Weights of a small image embedding model: 22200 steps.
Rows from block 10 of a small image embedding model, named by matrix and row number. Rows with one number belong to one channel. Each number is 128 + 24 x the weight over its row's rms, rounded and kept within 0 to 255. All counts start at 0. Numbers have three digits each.
After each channel's rows are labels from the 100 images, of 14976, where the channel reaches its highest value: "responds to" is what is common among them. Only what is clearly more common there than usual is listed. The data: made-up waving flags.
# convs0: first 3x3 conv (model.blocks.10.convs.0.weight, 128x128x3x3, each kernel summed), inputs 64-127
# convs1: second 3x3 conv (model.blocks.10.convs.1.weight, 128x128x3x3, transposed, each kernel summed), outputs 64-127

convs0.78:136122122108111123141128121113124157101119111108134113117109134106128178098112147125113124142151141105145180126068092158172127118114183100126126197128161152125130100123115115092130097116127122
convs1.78:120102127111106134096121107092105126149131092142108113094120100144098104103108115093103100156135094134092096122131105114101135114130085133111107112115105103100151085120106103110084091108138100
responds to: gear

convs0.104:061106115123099140119126111132125079102145141108128151144103106154074156134136107128130090080111140120142137127102103107128195083104166119137133175135143140104088117109143059108124116163131118
convs1.104:123133116154123159125099114083089095136118114123107136084088108108113094119128132107072127179109106131098109150135125135102145123099114152115072079104111145103124144122099139092129110142129114
responds to: ring; rhombus; corner square

convs0.127:119121090107100142105111116115143152089165121127104098113113096138091095104107117069130074113101137108092100120128086100100107104116062111135128063117105117129119123102099116120112087098130128
convs1.127:134042103140112124140118097119133105155133138126116115134144141105157104130133124111045138081125120127096122097138155125090119130125077139119139129114144084122143145114089124143100110100131121
responds to: star

convs0.46:120110099120114123133113143123128154144123085125113117111091129126098179085113129091142110098147143091100166153098101147192140105120170118136105188144143168126107130097111106132140084115099145
convs1.46:119087123114116131110131078085115126140123108132122122106127095138105085113120118122079109164116104134118072120124098130097133114109082132119124093110108080106164081122133109128107125119140096
responds to: rhombus; gear

convs0.115:072111106149110126120120126134122092124143093129135133142138121142080183114136138060123108096103136101125146101110119119129192091125135116119144138155121161134101146100124071155110122152093132
convs1.115:113138106140144137131110131119107100141122109126095118093111106110104107127122114100075108165134084143128107153118132135104142122091143155112086102113113141119121148105099138119154100108128098
responds to: ring

convs0.57:094110111129106138121095104130123109084130097137109113144121120136094119141139144030129083092076132102117099137115117102120161101155078097110117089119115130127118114112100090136105136094130110
convs1.57:105144109129169140162149108143145125150137130123103118151152118104101145135145122089136125046126144110080111146138139106109128127090222139121132123126107122132128131135099140146186103133115128
responds to: star; two horizontal bands

convs0.74:081092097101091115124133125121142135105138133115130111121083110138116111118123132107134124117089096138092089118122095110101137130109102134124113092116107138118081102123126101144093102126119120
convs1.74:172125130137141150148143136131106095105124140122143142103115097121142137107098135186146112088135136112191135083124141152127131119090139117133126138123124086123107140120131138116146131164128131
responds to: flower

convs0.11:122113100106094113128118106092139156087137118097089101123101083109106107093125149130092108136155115102143145092106094086142126105100110113118127123110124126109120128134142090115112092101094109
convs1.11:144111084103114117132153112102149134110128130127124141070117134096130150130117113116075130132120107107132087124136131118099123137135079109130149093148115091160128072085104116131130091107133169
responds to: flower

convs0.92:117092122102102155124110138100162128150133142139107118093134102137091096085099130095108080133133118120111100090159112123103131101137099114125104105127105111123136100109118108146097107091092109
convs1.92:096142094126166120135165138183204147104132150128148128151169142101149127135162117090113124084121164117175114095118133148138117137114114124135162146158150133138105150121096121147150141113111142
responds to: star

convs0.117:078082144135083116115147129114142101137129152116150130107123106139114104119123120105119110088112123152093097114168117083075131120102074116138121078126104108089100127105140098135117103155124129
convs1.117:143149121169142113134147123160147166105120149121114138122163127107141140169146136152126136137157165124152160126104202159175126132111127104152135149150139133158146101116159168130146137132131143
responds to: rhombus; circle

convs0.59:120142119087125130129144131098126140131124127113138113130095140104124178100126150125094126162142120116152179131080089155177105116118162129129105181116154147135104113122118139109125133098119124
convs1.59:101087142108095133091119107103112121159130104137133110102125107147104096096106118094106095134122110140097097098127095100104124112120095136103117109117113091094157079129112104103088106116141097
responds to: ring

convs0.91:097149128115089116144129117113111138129130114120133121120133136115108197104130123132137140110143144100146168134076101149174143096112165124132113183132160137137137135138122096098123113125104134
convs1.91:116118126122114149104120080086087108156128093134101125102103099124098097105110114106089098168127082140091104129130116112099143111109107146114081114112112127101148103116105118101121094124134089
responds to: ring

convs0.39:115108119097098123115119135086154136113141131119101116108104095120095124078096116115100071118129145086104093117154091127133091089086082133100127058136109103120145105083127126127112093114099124
convs1.39:115046078145109146119133118091108089129136125128138131148105141069143117142154108119031136089121119119157151085136130128105119136124151130120160123114134112148133123118112107152114119109114113
responds to: flower; circle; ring

convs0.32:103129117118117128138121122104108148142134118124139124131112141110119196100124109107105113121163145108126180141085098145192152098112175134136117196140155167138137119123125104115125110129121152
convs1.32:107108132117109139095121092102085097148124102139111123096115091133097094113115116106103103171133088141111092133121105120088144110118098140106113099112099108104148099117110110114113108118139078
responds to: ring; rhombus; two horizontal bands

convs0.102:138143117106132126147127127124126150151123120107142120127114140110125171091127142126108128142151129097143177135082113163180106120116193127130116200132163159139126120125117125096135112104117124
convs1.102:118095146103110139105105110086099123143132094140126113102125110143110098098098114090109099148124100139107100107129106113099125115123089138104106101107107103103152085126098103115097108105142108
responds to: ring; two horizontal bands

convs0.108:119092091082100126104129116097135145122158132124107112096111082123118101107119110111137093106125131119080094113133074102131132102101056121122143080102123123126135126108118105126107082118128126
convs1.108:122039089133108136122139099117132087136137144131165126134114146088146107136134131172052145103133121118094138088140122138110115128144069137117131139113145092133142150109125115151132111119116122
responds to: flower

convs0.41:113121106148103145116114132113157106100128098129090118077134125131087107079131166072106109154150139110116143098137140124070065120142122117121090123118110131132101099140094108103083103093087106
convs1.41:106148105135136107125130129154171126144134139118113113140134131103138132107137132062133113090129138121150129082119129131097116131104137131124135106126126105111131146139069122145095142122116136
responds to: star

convs0.43:122115117094107132139134131099131122152121135125101104102118108116106081094092118100111088124151138107115114083165104125110092089094096096090142088125126103103135130085120109103099101110100113
convs1.43:137113096152123117123164131132121094090131139122142107084126130056156126127118118110063138088104087118164135101138173154157111146079154135133172128141140140163125121111111121127133138114117178
responds to: gear

convs0.28:083128132119129103084152129095095081130125073125106118115115123101100178101154149086130112111129141099130205137131122119114132114117131098130120156107101139123105119131088110107094094129088135
convs1.28:117106120106118128116121114145118133159112110131096114116138094139098102119132119100106109169128112134065110154116090125121130115082124131133108104131139079121153089102138128121149127126130105
responds to: star; plain field

convs0.125:120078122123122127073121146070108098130122100115111135171123116133094145133145151129076104116144140144129108070128131101132121131094123153136133086130116107106099101138110112100120104121122072
convs1.125:142086122129145128149100159149122153139123106121090119084106135104101127090112131086121129157118097117108176015138128137115135132089121120126030138118116088131132084112111124118147138124128117
responds to: rhombus

convs0.82:123104115106122102137132105123113100125131106122100108127110105121101113119093114096116111048108122116098110139130065114126121119131054100103131054113114088116131144097140111143121117103131113
convs1.82:098129124136139131140122125126118107141137137120126137125145111091128120159165126154064141066114146112071152098147158118127123142096086128118124118135140121147124158115152117152152112125114125
responds to: rhombus

convs0.22:085091122133087160094122136118153112125152138126128111101099095158103104123107114079135086080090118125106095122154129103106174119128087135122102092132126129108095136113108082150105098117116130
convs1.22:090157102178170123148151088157166153124142134117117135125196126108133123147175119158123147092145135117124118129146162138151125125114139123134130153138117102144124139124135144121154139123104120
responds to: star; rhombus

convs0.79:086103125114099075104157106109133124136126158126122111103098109122095121131113121124102108089104127148077121081144087100113131110110091091109110107111100107093115119096149094105095094123137103
convs1.79:060129139159128138105135114114124103121140135129133129111110122079143133165145139154110141102092167135130149068134202136147117126132099120147128136128151153135111129124140133116123119159128147
responds to: rhombus

convs0.116:125109111200121103100127144119100086144092098118097143138136110122105112078116127115139087113120136075127131096148208104111097140091149099121116120150117121080120104120120152117129136139091073
convs1.116:114127117162137148145159151146165153102153135120128123142118160165150124141147145118127141080126132107113140064158165155111115150141162094122103148144126130145103111154122115104109095125078160
responds to: ring

convs0.50:115114151094086143115160100116104134107133142116110140096094104123099125157115145113119109083094153152077137109131086085123160119133122128121120115101128106107099117100145068141086054151141109
convs1.50:127178142129115142113111110090090108081126142123086127064100117106119142144120125115128152090114145123121116151136124145150112117085072139134045107125129135117107114126150142087110103172130125
responds to: gear

convs0.71:135145118089138120131136110114134140133135129122137116139077121112103157105111140116080122172146124121140171117078104150173101113114170124108124196114158156122128108131127149099119123081108119
convs1.71:080088150102092144097115114106104120157128106133144110097120114140113099108112119098108103135122108139106104092128083096113125125120084139111112105120107091109151087130120102102079117123140095
responds to: ring

convs0.89:104080118119092145106123127116085092099130141112099126125094086143127097138106105089132078075088126123097119115137124110090151136095121124131098066134098071100096100124118108143104109110138103
convs1.89:133145102165145134125158133160178161113147134118130158145185148100134131151193137153154161108120178099109119135150167137158118140128160117118146148137121159147122140153149155117149140159098138
responds to: star

convs0.12:105102144142098126137145131099150122135135137143112123101168128150119103078141161113090137149158118128136101094171137143079103131119108102127091107128100115124115129158109137107090130141057092
convs1.12:113134086121092098103150127147132078116122156112144102123090118096129130100119119097148109075134126129159128080096148123131104116067150131130148121129126114096115122156073127125085139117110157
responds to: star

convs0.109:124143111100139120128137127113149129149130125120128128140113129115123177090130148126082130157165132111149183129087100143184102120117163139121121191127175167128116114129121125104153128101104132
convs1.109:105085146100096132093108109111104120155129100143143095109126117142120104103095115085117099129108101148118096102110097106112110117116107145098130101118113108102155103126107106111088114108151107
responds to: ring

convs0.8:133088142101112092142126113081123118108122124119102097112108113106114103113094096099083114102147139103107128108154088130120101090116074109089159076121130097115158103094150121124128099090112112
convs1.8:121097108141118129102140147122120126109134125121162108099124128068126139120137106094053127096103084119125165075148162132149123142102189134124177098127136147153094113114127094115120089108098136
responds to: rhombus

convs0.81:063114137119072104087147118133129112114135117130122132116156132122072135132142162115161142099090144137116145097139091108131137109136109100119117068103131075108107143118168100095103134147148080
convs1.81:125110137133129141157130121094113107118126124125138138134070107092126140125114134134111130113123189140160147082133175168134110117053162140134085154124133159130113110115135151112125154149121122
responds to: rhombus; corner square

convs0.38:139129124116118105153128128119130153083112090116131120124122123104129182094119147110109107140143143080150170126079111155151132113098191112124127187129137136140128090100108127094126120126129136
convs1.38:124099130115103136099119114095097122151133104140105112092119112145102107104110118083112105155142094133087100120127106111099131120133091132111109115115107107107149088122103100104088073107137092
responds to: gear; diagonal band

convs0.106:135135095137113115155087109137154158052112102105099110127156090131121100071117163128108124160153139067123122116080115146153074130101164111147145161119147146112147055131123105113143106137114120
convs1.106:144060145114092124111130135107118126121138110140113101094131150138134138106111118113128130136135107115099109070136099105118123134142112133115140103132138107126117080124088091113065077092124113
responds to: star

convs0.35:059118086143138118126130140113104115113119104109108118110108130156112196105113122079108109087108143095119140146101108151164149088123139132141117147158145189127091118068128067117122101135112149
convs1.35:105109094120124135117107093106105066135115113136083128101110110127107092120119112122081116162131064139125095124107113130099141127138144142122104099112117089109138170106129112136132132101135073
responds to: crescent